Weights of a small contrastive audio-text model: trained on songs of 200 made-up bird species, synthesised, often over outdoor noise.
Rows from block 2 of the audio encoder of a small contrastive audio-text model, named by matrix and row number. Rows with one number within an expert belong to one neuron, the router's apart. Each number is 128 + 32 x the weight over its row's rms, rounded and kept within 0 to 255. All counts start at 0. Numbers have three digits each.
After each expert's rows are labels from the 100 clips, of 14848, where the router gives the expert most weight on average: "top examples" is what is common among them. Only what is clearly more common there than usual is listed. The data: songs of 200 made-up bird species, synthesised, often over outdoor noise.
# router: router (encoder.blocks.2.mlp.router.weight, 8x384, trained with AdamW), inputs 330-383
# up: expert up (encoder.blocks.2.mlp.up, 8x384x384), inputs 330-383
# down: expert down (encoder.blocks.2.mlp.down, 8x384x384, transposed), outputs 330-383

# expert 7
router.7:127128138189149154145109146111177118177158169125139145143108102091136175145118142109139113144132126101066057133092140131137128127136140131093165158100098149135122
up.0:104152177189147149134117135131151127156095132171124120172074085106135145129069091247126071163135146162132130116077104143116108095140109079117119111133086127139148
down.0:130080161152183127157139152117102129082150085113091145022177084146076064195091136066111149110132088134144190083152110086141093185115165134131136112143134183148141
up.1:121090083100150088115134133160150096150147083126158177121133120187132153068084193144129167109129126106200173083169094180121136073159105119109212094114205123178133
down.1:115072125180130143132148125137136122110118103099137166170097084126181065126177143110163164116127066054131188122129152170153126140189141153120092162142121160103087
up.2:134141079123162094176083124115113096093120117123142153107126113139138137115133115091122181144129178129098118097121094101134177150156129170104077182167087130042145
down.2:192129131182162151179114142159144117182150092116178157129197189120119101143165122163137077161163114173131132138143170112143123155100120089150126121100164092156093
up.3:157151104127101165136045135113153123078115128138099175139195135109134155128094151117135144109123190070108159190137111193125137121126131113175175130072109125107141
down.3:133142107083139188125107189117186106126122083098105136096102132233123138187134125185131161140147159079137137136131170085113145106141182108102112122116116137154188
up.4:148160152082112159068095124119122105113140090190098124079091088119132123164122175119125045095127148122125160099138148155124119117088111135147185151088091121117115
down.4:084147073128131087190186147107097106146178102110133106184058129110128171068158151102137131140045128133091098098116163126141104188097099124111082061147087130203151
up.5:123152100128144223176148131084138134120100050145154198156152116162134111072059151197112122126131158134137158121079143169124154144097107113180138100131169157202104
down.5:140080123075124109071117107148114119095154134150067106068072120147086165126097129114163142155142146133152152124126170183180117090170160137173134157131088191119034
up.6:087140074147136154132205125123070125100126169151133139120191096133125118149152160062143065079130093146130152143062115165122173090140113111112142190056116116102126
down.6:165111176177122138158136126128169111099144088134153149076099154116144068114109083151145130118116163135130064142156124164160178116106110167142100080163070123161145
up.7:148125120103192086149127127133076165132126120084111130117124095130127063126081130133122123097130119113091187134174088120126126053096110191135126171097127151082128
down.7:145116100114121067106140115087156098134120136186172133084136099093167121141138147133094105141128097088093142116171126155133094101145194148125096153067087120154124
up.8:167104174155146115166122123118115105168169132107109127133162130164130116138123124086129134052132166187181102092152117138119070184084204104111134117201125122158192
down.8:107061035089167149150164124178082080131114087153085109090105087145171121108147204106115082175118170069147134109125113125230085128069126171157114159049104111103132
up.9:142148127172101123095096122163140118111101136125136144097148202084135166130089174111139114148129127088076148142089042157132098146114144074151162117132100096172167
down.9:084069127083135120118165152166077122104160172093150095116139096172174089126160151095150092146208168143198121168122158106088182062108124141146119166138151095103084
up.10:150127129104181137121153137107064102113135150180106151117191130092128083104124115081126168129125161123120180181167125154135107094176155127092065083136110128071151
down.10:134161124167097175096103192132135168138131167095177111136118085100162139158122138120131087066055129129187140135188156128167161180082130152147126113110152198130128
up.11:137094168103116116036085128134083137116125049088129131049110111148141102175127138087127164182131125141093192193082060114121123106129102120085093119058082152117109
down.11:096169081161117072202080176113150148137186137081140085183153144160123210080121124089147060111122145105120117136150090155143117198132139084117107127149110158121120
up.12:131161145198151133107053131079104143093113144085109128159145104124120104140178096133113121133133082153092118092063057094128123145116195125096104117091099157118147
down.12:106119140153064138178144150162164193131172157140113172105096118149132127145123172118135090071163145140128106095041119115114147147130116142094201156082125109095090
up.13:126126210131176098113142136127128187079121119142171106149167164109136101055159148073129126116124168137088087128125148117126137176090131141110162209167123145184153
down.13:133176091137135153071136150115104137117099160153160083095118148074123116190136121197129035174095164131146123111079155119068146088144151134084138141084123134166136
up.14:113160137122158144150158130111121067148159131091112105044105096129124094142114095150125170159126156109164176153182165126118118117132118148080162088150104101146097
down.14:130113124150125131150114213140134147121079134095153168143141131139144151138178130125155169132144090172117143109108160157127150130118145117142167165146187177114123
top examples: reverberation; text has "reverberant"; text has "room"; buzz

# expert 3
router.3:155099168089092124135096128079106107097113175126083104211079098124108106127146083167105101115141090159134178120183114115132155102128172126113115112128141109153152
up.0:145120042105142155048101131142146118097116104067068111124187150162127161083085176111140149090130096134092087081092087147121138147154093159092168091153150150125091
down.0:180157095182167172113183174104082188166132106185191115113122157094131064160083137096154071175104150164189157193178156138142162133142152115114099149162099127127092
up.1:188137110157166152190073123107155119128092125108144111159083189189124167140083124134116091137131082222156121137190206105127201094125205080061121091157128108074089
down.1:177147113071142138113103162125098107122114066088153188117149129100093117094176113125164162154144177115178110075121114107166093169121067113146145119130159102115146
up.2:131167082174142110174110128104166124079098121164149160134204126112126065082110091107122151116133142145069079091086185116125121131092159168127107066125108126091125
down.2:192138059149160092119119155177136113128099078091122133142159106126146111164144081112099137155210155105166120120161146119087061090097127139155167178205106127171153
up.3:145100077146105162175129121122108125107131152127132128101154148108132105091125111156133080136125135144112123122137150140128106029123127109162162149122096143172125
down.3:180100060142131093071180138140136125147107164120080134173096091096173174106162075094143126110151173130102116181131165075166092162160127157128079104096116081146065
up.4:169193121169060126093102132130090146145140074100119165146093169049132203085109114126126142104129206116106146096072102104133132119127129109146113164191148144121135
down.4:171164165146110121087165204105108093129125203087162147134127119146129164157111162069132131155153120145124113115143132117161092113112120190126128131108098090179135
up.5:119107145130167129189158134119172123106109132111113208113133093133132122146159150124132117174130136121168141146167107138123113124118162141076119212151052139092142
down.5:137175126155118120177080129153098190140159086145109111173110125121114152142121104093127075134114174146146098127150164162135161153094114165113178147061113092081186
up.6:144128153126120161150135121101217158123146142086114104099133098068123104091076177109117154134130106150086162124166137105130131147060145146131184129091101117138127
down.6:101115123183133051173158146134113099082121152098143064109141115164131161176080126101113172176140085103122152119114079137169098137111155127140149124054139141151144
up.7:114131089042108151165063127184115171142181116157099132175101176051129175156129100174106197116126099091181119133111155115125152086110121123102114093097072087138150
down.7:113090097130058130142137062090127160146131106143085151142131129095123062118171160152093157171152115093118108134111136132167124062107114129150127170146140178119180
up.8:145146176243087123084213122112185126119176085116130123133157131177132076102156121143136093088125190107086112098181117160125176150112122119140162141132112136160165
down.8:133148151152169158124126097178168177148135171152141131117130109094149134089137111089090128188113118119111169218127139129098146127133113082168171141137059177171156
up.9:106077104144150126180162131131181132151159157077114094122097114151133208141111119135141080119133116126097165079132135151134143141132099127115086089228109126133126
down.9:223162145173150129108080137120048153099132132164149117145138124148167139141161148091150103100164114113080135088147146115087146109169121206093050148156099133093102
up.10:107125146108087106084196126113100129105138090121124115114030130120127162148159140175133050089126138120046150124108135109127164112110170125088074100134103121124099
down.10:174165151060133115093153208106130143204159170093123145168108096109090137076109110115115113085071108145137104080159105134112104155138133174111134156169075135050124
up.11:139152143082116177177155127149160119105137137127146150094138135094139171089118128123124091188128156102077120162086192170123154187180157133108100125145128097157159
down.11:149157103083196090108142094123155137150110079143171142145116124066070139159085146159132169159168192150155095132087095105103122072124119091121206119139109123109062
up.12:141120109150121092168141135094133132145091115123139132144153148127129160141143074173130157166127160124143171086103128106132106145090131128183218075174099135103110
down.12:136186153093094154122111059137123146123127106181109180122121139148100104152130123097124096135115129156124152120125092136175111184194116124174126156091096151203155
up.13:146146107073102146210148131136029183101126132126110093101116109118125107102113181095129142072133063127179109112170091110124105101120134163141105119133134135137171
down.13:136171175114162130143114102121222164149153144133117141083157094109132107192128099167149161087147142173117140118053152098139116102150128123154140127076125189141117
up.14:085077058142081118076154142135145115095108241143108140169156122127125179065127175125130068085128128120160132133113128080125140112111126099107155159160140104150121
down.14:115099167036144095162068087103097128025145069156131137156157127084109185174125188154137112159121138124093112184154068138121152200132096087079173163132179117175159
top examples: high song; warble; buzz; first syllable: buzz

# expert 6
router.6:124122104110139149167099128132144167140179115159144154157096126185107106077137082131113151108111119145127111175135139176134186129154113147196094142116140121107146
up.0:158137133116129087074061130118133128117122124134126139132157179133125116115110105121126066140133115120126072098105090112128170141109183192178135115095150118108116
down.0:137128121124125140138133077135123147139120156106121141137149159120133178167151174146107074112187147134093187109105127172175131139127098160054159120177158177179099
up.1:124149137189093198145161129096136125135136129131185095142155120095125118130145133146127080090128095072114145195117123132124195188129141128119213107111105112192156
down.1:129076089086102121130190131103123110112137176130144172155130160122151070162115138134093082127084132084142126097100096166137152072004161168163170086198147146082125
up.2:124148126142151128129080122115137156114090151111133186146168133138117065154192119076117147113133117144086136141124144129117178144120139125114186214136102128087107
down.2:158151024137151141104146118085063105137150143120188151105149120044110115123126144163099081189144096108109139151141117158062154094144081115171115122097141169097131
up.3:105101164128110144099164135102083163119140148099158086120112119118124141144135139103112157132133077127139128091136159105129153192168076101140098082139156139102116
down.3:130175172137103121151092077117115140111082116128121194087161063094172122147164149113189187115145102116155083192113103114079120094119119191072148162125165116151157
up.4:095100105171114142091164128124143107171092123129155095134121160160128167137140133241120116083134109083125152098218109116126123092120154099192145035144199114111150
down.4:112116183143165126118175138166120115078153175146124138129173116099107121074138063099180150109121152148155091136062169116127149156170128113152142107130140088209124
up.5:151094163145123128115082132117182128105180097141098110120138112114123134125122084139113127183131157102123137076105176144119126124106114095144130036112133118103136
down.5:104130134129175141094105059091099123144155187108043093137102140142153112175142100120149151131134048094127099119119117143150140134151070119167051220110146146080130
up.6:079135074124123140111089121136129093191147121075150131132118120230123085109124155124121129080128127145126129152094145160127124157102144129120127138147168110112181
down.6:139103142165146086101091084091112136160131148123086059128093149056115139189138173131086115103156123058087113111134162152181119091102129182057156179129180136070154
up.7:106031122128151163154121133130157136133108107147123092111171158154131098103175062166137156171126159105099146165075145133128076083118122106122118160066130122102080
down.7:121148073148117185119161129100118147067159162163123124121150233124110111092168153176146109145119160103132113131152166125138127151099138155136161125076143143182096
up.8:155051132063173162137124130135128114129117096111162155133133124061132070102179071105129084188130198112154137154125060119125144171095133101197123147161110144107109
down.8:117185129085114122114098230129058105150134139173121108099141146159120174126079159135155166115134123143119106173096150174144112145115142108179166152052154145135118
up.9:154142131081094095099116129121121076119120077071112109148103077064125108154157129120137122109124144067111152126110059195129114144152121189125112171118112154102054
down.9:138140066120151147145107125111066088132089173121120154154139110129150134130130082073088175121053073133152186110143123112115156132099056092187112164111183169131091
up.10:135112107110121163147172126133092139152084108129083147118157211085133204138132099106130144116127154131104172107131168060132086129175120097121112183164048125072135
down.10:159167149132105094118198120095076102157134153147145194155133131194147134099157105110169117125152123147099150171109105137133148071134134129081094068150125152044118
up.11:163143136143140087050081133139154149131144093149138141150134070251134068163111148097128107015132177147135118103146057067128143138146176104087128143169080138069114
down.11:119197121114126115165109109165069133086104125082098065134145086103156117139144143139161147135152065156089122108132128071087159112147165106137136117082103150121144
up.12:094103084178138153075123133150116091135127106137148093168118127106133065133115093143134083126134177133122133147149089193130128133127102156173146155091149152203162
down.12:088159132178111141181156162134155098156139160120131100175157184151116128108149133154104113097140131109123168133087118158111119047113171110075218096067064074148149
up.13:154107162084084117107140121117147120107093143159107152206124141088120096095169091111123148160124187123117148159082100126127098119109140095174152069147169126194163
down.13:140189122111150175103137082107155134143149171136175125117114083160136127124086132146116110136154145156127107156120064171163093183172074149117124123177050201089192
up.14:135123120111167140120103129127106131122135185158123110156108155151126113049087152115125047128124076166128143104208133124135115174120137138121153118121108127109142
down.14:105160172092161130167184128163072135092130111147113118102063140065121134151119103130158132132148152082104134121114157156058156181147141139137099169117111149131156
top examples: mains hum; clipping; text has "clipped"

# expert 4
router.4:164148193119142066183110128141090142122062135149159116120140099139134159140125132128134134172116114115106194121091111117117154201076106117161141098212155125197120
up.0:103095096149135163095173134135123161133129138089102143132140138177137154111136131132134137178129157111120069099139156097131130156137086096093111167101150144110176
down.0:158199162120160144100159119178077169138145136052124097129126169113077199083197144120109175098141148177160113095175146099154174082120157062160135095104036109049123
up.1:111121139165205122158136117089108103177130132157080107125117171152120137136096182146125155133127098136122142124134079146131179172131065156201105152106146112142156
down.1:107095140149066122194098075039084139073102083151116120130139086114111161154128150142155119153096130168107142116117150195115147094168107117137164069132159123141144
up.2:175152126153138121139127136107140029122113176175082097164126101114120170125195101198134117147134128117112153151074140177128116185117141095152092143156152149118164
down.2:155098102097132097150097081047196102061157102038126203157131130177113160099105113162101212103082079144122108133071135137126087062150210135155160143099109098117145
up.3:144155139122160123169184131146064207159120097135127118171091117140127127090210131154113117146128202133083148129150100145128083138113127159100123165115183122097108
down.3:170136165119148071059142114167150141102146144141145130140178129101103103131157066105096197135041098114091123071150166115131200088040107158152177128127148070110172
up.4:117116063110174119103075129101137093099139125112153102090162072057125137166157164118127095171130146122107041207104035137127147210125124146090019099102150128167136
down.4:132102126055160086070066153126149112161116119147124167148189076108159114126172138155041136094172204164151128166114129190143149115102144119120198071092129173105096
up.5:127184165107118109075056138135151135152183086144140143169137182144136096101118103079132085104134185115116148158101144021125146111057152108123179173150155129086129
down.5:182107081101120146118082135030141111101155115076185143159082094079115141173116090146124190199133138112134136112176111070120119173090082142126148128162134160132080
up.6:144122135166126189151163144118073120161118121108181116147111116159126093119117134121121112175126180118135116109192171133127121122128123065151098099039179128141127
down.6:132099126115097122143171129090115110152075059147102137177162099102167104096180108143123102109176155148145162124098141151158154176042079129155129210146135132129060
up.7:114081152154130104170136123107127159089204185096178108169061086108130136083117110101140145162133130124163099092173180080124106121141212114150153087147172145110077
down.7:163135158114099138127073103115175100133123166121143127124197044131141071174108113096073109081121162090147095148130076104135088161093122143119143147066134088134161
up.8:148092152097197118126101128095186182099064125134153119054081139121117148164123149148119074163125098142109110133126105166125118091116129124138109104115108109147153
down.8:145058188140128106109093091115124135193139124161102061145164131106135128137088126129130154139168154117083081205164152142081088187146120187071084154155200142141108
up.9:167120124138106141129137132117139157117176113226115104098195119142125092109111148139125176139130046123145130128042155104126090131154110108171135150205089127100128
down.9:156115135125173143072110164118180133114195117158149155122116112128107166146057109151122137136091133100118111167124125151123121163096156167172063077121149155128132
up.10:142121114103149079077024129111193117143139107164143138145108087136138154159078144118134143137129114137138130113213189193125114120175133143095129150188151114065135
down.10:152121117139122122084088131094150159125165153085135134117142140155172164166131146170093118181129131115128154111104069099108153164129066152047195154176183154143120
up.11:084144162135135177113140121155156104110122072121092140135131149086130120123105162106134134164125052146106103135166161134127137071153091103122184056127125112123127
down.11:124098148113136157112159138156080107189095144093107103122150135117098135124119120120158109058139130092032139167137154140207100064098157161130132121122184094101161
up.12:169150110119099133099118131122147144102160137141170172147116178084134106146173138191123135200131134112127103138176085143130100150158134101121204070125111126056137
down.12:123181094104109161118102173078154072120138076147134103110136139161100172138112117133098095129085068168113157086096127131154097130156140126109130151101095189142149
up.13:108121165124107065119131131124102081073124106166143140089094124124130143121113118169127143105127149128087127189082052143129204138104108168076102144076127129107154
down.13:184136133184124155122058141151082087144066099184090135173174117170115145145123132136120148178108134118103093134093088073143089121137170169110109053192111147120179
up.14:151130107150159145091136140103162129089116084110092118119069162131133091122115153143149158121121127120174101161125153155130167093172109087171234145193134144130137
down.14:037080149126126100155107154092125150125080122113109127090120124144200149133156174059145091149168116099112151146116160124059066112177172149128124114076105091125096
top examples: reverberation; text has "room"; text has "reverberant"; pitch: middle

# expert 1
router.1:108134141097147125147151130156076166120085092103070140134154220112131087105153123166138083156113113112146084062121144149138079115136107130093195097138168129125085
up.0:108126100205146099121105122123129064134144060073195084144122079124130151141121151076123053087121122156150085098127131155131118089094185154125129152154096118066069
down.0:192046136106133098179076127205136120132121102160137155167083118106097100067097115126138107114161069048115143125085125114139131149128088112138134112104124187062058
up.1:192071144132123116064104125084166119110151130191177097181138141105128134145161098128130116109128184121131125114144198200125125175137157094140119137130148134054125
down.1:191195131128145127124084156170116201129120064132112108098175148144075141114137158106092151099125104137175163092162111151132111136104128155089094087148078122154114
up.2:144119145090188158127090132122116083124236097115109073087159136153129077104135110117135184126126109127108110096035171122136089060137085111112125091117186122159107
down.2:087190172123115124097188136106044157092087131127123129115159078145118101092106169143157117111121144093162160143144101131142109172163117158159116132116136099135129
up.3:178131103168132151114143127122119166139132120117137136148156168165109133143102133132112115120129157123147127081089172105132121155130151154147202143110124131078099
down.3:058088129072152138129082133085167050188087159101181141084097104144158142128141114100141207058142118117152145147111171145104199164157135149119118160109108119121110
up.4:116143135150178114020064135146067080195123139121108172105163095113131097180057110120130069163130201074147150084169083149132151110165109085112149122085114147120163
down.4:119110120152121110212069106129160108209119082184134132150075161092106132089112141173142191138046082134083075096135166098123151094119113146132129095134150136124092
up.5:071134121106061143219075133110148157128171119160123099138136076127132204134170100187118105131128091133123144176080129119130179076106190115089131131144162119106142
down.5:106177149196128109118079139092107166115091107134104155113119106084090079108123160116147127144122187171179105116151084139170117178124073174184193143111140107157129
up.6:164142145118238089101166134094079061150064173136092148151147158141129175130143118088125091095133153130174105073151139139133130111088074120127118175156189119130138
down.6:085172124100134193072122115097178120094082161117100107145108090104148187079122148165092070104122105146094053074116192153131085143132062116160152069099201076165102
up.7:133153178125188107062136131146116217200169181163115155112104131194125098099112143103127090117124141119048083103066086131132085119130092123154150122158108127100152
down.7:090062109073158140153064174168129146097116109078113097151109110107150076127071177152111178144096157124164097141134140141141157146126199170144152126141100159104154
up.8:095115097112100135078138129112120068146150162136132001121112079130127155168101154166124150151128066147158049031083116155135181102124134146080141117168161131173164
down.8:149138112172106113196114126123168124117162147127140175136128200134107115119147117107131140121126152218169114159130110141156100191119078107145116080118075115110108
up.9:116149087104161138104124132129108149109162158164102177152127186115129077204128133120119068078126112157187134121092158116134118094123182187102116125155126144121118
down.9:191121139079117174124124037075116173169129087138130140128086133117108118145174126174120168060119162108114150098108172103148107117144093143211106049071129167121168
up.10:153155105092112106164119137125052052113108153169110134120114127105133124060185119180142144125126100112144050096133117107127148102111109092173153117141118143053152
down.10:078141158069095166125090102185161138154117140131135111113149124146140078162112140115161174151126168151162089186120151179138140117075124137150103102137099152162122
up.11:121096156116143094065185130169147136125151100103153141106056092116135091087150109135124177153130187121132145071148186185124126214155126126112110152127108124152137
down.11:165113141130109120160156174113135068128090171129138123163189132098140098231094082121139136128102137081118137079132036138126105142147102138164104157121128108079138
up.12:063062126188150098114146126138097146095087163152154117097089131123123151141196139089132177087131106087088085113110130108118097129148156170105167106102108148080119
down.12:081153142084147175137146095132151178143152143101083117074146138150092140110136165133099156143179086122118109105179129096151118180125144118067083170174125140142163
up.13:074118116102167144102109128103115112139141180137120114077080102183130210140085079188124074162130143167226147117153116175126107189140054123088146134104090120174108
down.13:124106109145124158180165112128116111169060175084095105146125130096117087129104123118141149097169123198136134121176134063118138128139158134159125135109129109112147
up.14:136146127190181128150150123112134089128100145093121086130175127104133176095098140116121132185129135136141179135095086130126146115125114136128142138072120137128112
down.14:124211103173149125158157127101108169064150131198092151134183146167111104053095128155043066149122128172131132163164137109177159214143092097114127100126151111145153
top examples: low song; reverberation; text has "room"; text has "reverberant"

# expert 2
router.2:167196094109126138136172127107187119124157164143137094185107167130137152141180165106133175116185154105118198143197149112142097127138158141159114143144157092126137
up.0:126084142114137121092084126119146111111143083168109157079145105124134094107173171151120132217131134122116094061148170057122134196100129134133097116129114137097120
down.0:082120109179132134173132115156129142189115146131059099131154143149103165103100071147135131128135106137131192124116065124157104174128158133115124164150147124029090
up.1:111145137153063121049061136104181087082078120140167096138136152093130146142102124167142086089133116126102124143101120123131083075080171149111147068106073138126176
down.1:150113162148148153114065121124122123164146195168136108126137105097162079164134065082166174119166114092050126165130087157113142142181110165185152153190147143118170
up.2:072149153161103083112140126142077095158142079120118118137109142173131153100180117115128164106128153106141105180105097130129073173112148133076110091162129117102110
down.2:108159140148040142090153080136068080072119140099110135141069128145169123108104098158123131090172099167182076106135141114066174123094110118123212141181114159175143
up.3:099124157131189141112092137101090068128075154161137147114150130117124172103154108107128132087129071133142153172133106145131108091178158125076119151096145137148152
down.3:111174129114081115071174114136170137066142109122089126123166138116153099093139170190069147138111115085137128176173179148099158094158109115133141073105134101059144
up.4:150121112140152084081165125081166114099135119112096127122100186154132142154155136140128163115127150132089112160093095105128021121134220128104150072148100133065136
down.4:123096156059120180116183135090121135183163146174154112131120090085194139088073136172140071112072047120105108094168174152102132163160105076100078126141095117214139
up.5:135142109125114158111110127160151132117163134119097142180119148135128137083166159231137157149124161116122083075127099120131159121117138111113216078058082140150112
down.5:162075137179131167124198115136151110156116135166142134129170189067213156138120131100182215128192103113160113119080131149146130110078129107094107169189153116115101
up.6:116120146054114086063122130148106080096098113136171138163119096113135166151114107126127142146125179086097086163122098127128061117107079123190164107156186135151161
down.6:131065160122138172121094125112127145112102106166091112146143130186093097134163192133148149134135157120165104150104139100121121116144085122155169105115111151209051
up.7:151076146112137148096157121159125181135118124121143177202135110099123132190099215151123144129132111117120121157177110062127056168152162100130146229110118117201146
down.7:132172123162110126151151226117121134098147129124173110065067083189208098083145139134164164148187126120128182174134159070098113136115119164142123119107169177120096
up.8:096137078115173062138095127107111108147154132064165122144149178108121184088104135154118086114127136130128090186121128117120132145133121086112153108130181129048119
down.8:144135114140135130085104180159141083128140159135072119085131112031115131137176054141116184156146089048106087098122108188136131100150175127116158092150096104062157
up.9:144123069041160159178105132134230182174103139135095142102118156144125068096157144145131114080125132081141108114122094141121128040143088112109171108099091123070165
down.9:153098093131134154120157154159125174160116114084082136119164121071018161173151107119178134161106075163178132143074101130168146209175149127141118104114082134128181
up.10:108125058127147131168111128112111101117167099158094102139157124145126092096145033142126152134135106170104174121080125111131204091158172095146071131140138117170150
down.10:110121150175147058116121113074109104159142064137138131139153091157116126204167104128099077166142102148204139078154156145167152101135158176148092130151139154144161
up.11:071137083128096067118137138126128122045056118143127144139162151107122085092134098121122171103127069090122149121152112075124178152088136096096109154175183117124098
down.11:152147062149101139158111117148118084125164120113173088149142121147129112098165151078175113141153084165164116093071100133150169147115113140141138085071099152144115
up.12:121099122108103164155150122143147114186127100153141155178108089154129135166160189088121158100126093119221124152096121108130115075121092108146113134139165113120179
down.12:101150090110143156124116127178057163121118124158148083150120068171160172135146129174125114133169126141140140125151198108110106122116118150149159133087185125118156
up.13:151189161155067153136131127118156079139098165097142160127075119125132086141171155075126201131129149192084155150118180169132069036148111090065127150100118125137090
down.13:129141064148099124121177139161134157143146178134149177113139118123106146128171163158166102102171137123134154150162145120126157173128152186184173118142108135143089
up.14:167146212065142110081179132103157127132109117142115080081101162099134100102147136169138102079132136094168108133171173106128101112150085102105107193153182117078147
down.14:192099067100177121183132101075132175103194105104150129159175139098150146108136163125168118143141155136120171139095147112075160124154128104100170154108074199168129
top examples: high song; first syllable: steady whistle

# expert 5
router.5:119133107152107147065153131133137074161158074123120119068159118119126145174139157095147114092114192134168164173166128132111140108170129135109112144064097147083157
up.0:106160111129113154132173127142173127121145110135099125076147209164131161146114133109118076097127135131136253112153166102131095129115161137104092095087133152136178
down.0:135135124130132084156104121044101093155158131151141113115153135140107125143156168114111096151117159147121124136101135110101146103209093159170138134125127159114132
up.1:123121105180093134113117124172114135141078105097138062170095130111140103201112102134132145140133093179152128100152108117132087192170164153097144098183164128178110
down.1:111116188094128104148119174094075082145090139200118078182177161173140179100142162160124078140115149148066128136101138186110123109106095105102069118000143118090128
up.2:090156122122136087149132126162098196150165133055095107154116150104134180156189117155132125165125084161097134064146067134123159084080080154222087132147053111177099
down.2:109094140120072137130099089142091110080099179061071185141092109100131098085147124099089117146123124102126139184066093177174168092113164105118122064136113070095083
up.3:171177063159145085073129123134130132043138158135128116193113169087122069185123177198142209152125134183098118127179122096127100158194106132104134115125083146142101
down.3:157147150138109129147104164086083140099079120089170101137138087141157126104138151141094095109087109090148145133141146136117105160139115087101130138135071180113148
up.4:137112204175035094156130133124093159112161116098101139192098189142126089159082102061120143104125136076156138087154207112127169173093115200093130147124161141123104
down.4:160114118184202115080134136117155124107123151178232201139140113163141147144112113097105124209175142178100156113093085147164118119117155056207142193160082140097090
up.5:123155186122157117194107118144113158154097166052157151063143145091121114143118135103146176128127079090162030126131230144134165140133064148115189104087098098138111
down.5:095151071118124076119133133106159092151130098126124108131070111121153058146173132178110148106151141066095121106107055157104062121145159115132079086141133165166085
up.6:162145093146100130155127123128120121132144164161124144126122106117132155052117106159122134168134117133114160103211174101121133086112214114115131135139093111088092
down.6:090116177127074118080177082089145107115194123151154143178105106145170139160171101152122159134084130116138162157167146124165111092170116150152122109083182218124074
up.7:101128134090122176128136120151167116135156097173153146139182111154120099084109086105124106094123187169095119069112130138131106152124132135089160156208146115091158
down.7:112119146109138111127104103148135146091134166180128091113174066130082193060125053122130103113084100137149085114111169102099115060163129099147201114101107088132167
up.8:132115134092151096157052131092186133100116117107115121140108140146132178152079107084123104121133133134124096149112100144129137120145219130074158144109143096170120
down.8:184125065104122134124101135121172139149089117176143076135132113118147122129124053114179139093131140123092134100096157191098121156100142032156077145134102163139164
up.9:162116129152044140128126134112135091176179053111126195151113137124137122125122133083113173101129181120132128174123141146128111125160136177098104122091044129116090
down.9:116148121176183140159180092244121159099132100127127077159109147175168156133117105181127158188123177130103123098090080082147109134080099095190073171134147149097116
up.10:088145174123129169132069136148141127072184112125118137137120093088139096143140144077130086166130091104139123144182143177126090119135146144158128080164132124104133
down.10:133138102159109154127109097159126164155086113160137148139095143121107133153120117163102147161115176145108100128138131078164143156213121153162112150151099118140101
up.11:148132090106039105091117126108079146126178145078097150092209123116125146138085112190132121136128158134131124073111077160132121130151162135148097108125172134087112
down.11:062086093155121096203131090138179155136149160097135139154111123144144153151155112124048050174143115187102146127129138115103098156138130107128097118136075139110116
up.12:133111129087130049151149115077114179133142119105189046135080114090124042170102107108118129166129149114173083120176061168127098097087145169154140113101075126135126
down.12:123067152139177123134069167125080087166106091146147108161128150124095121090150091136166170170169186131159132122149177168099112203175150121148101165144119123138123
up.13:177099178087104154077094138137073128134133087164113121114109165121123127075161173114107175138127134128061152151160164136124124118169093177136110125085128141054143
down.13:155154118122084137114145163162128130113108155100139186153137134099102179151143102204087119134113116155120079090159126109205125132081102134133168101117133112149155
up.14:151101122131166167159111125132170110128130127191167214143146129176143163162110142156121113126121112151007085079166120119127123102060096117141124116162147142156139
down.14:114112102148116175113185070149170060133118143105157140146075042132069136123089134123152162095167048110120100177149148092121105165113118112118066191102141164049120
top examples: reverberation; text has "room"; text has "reverberant"; crickets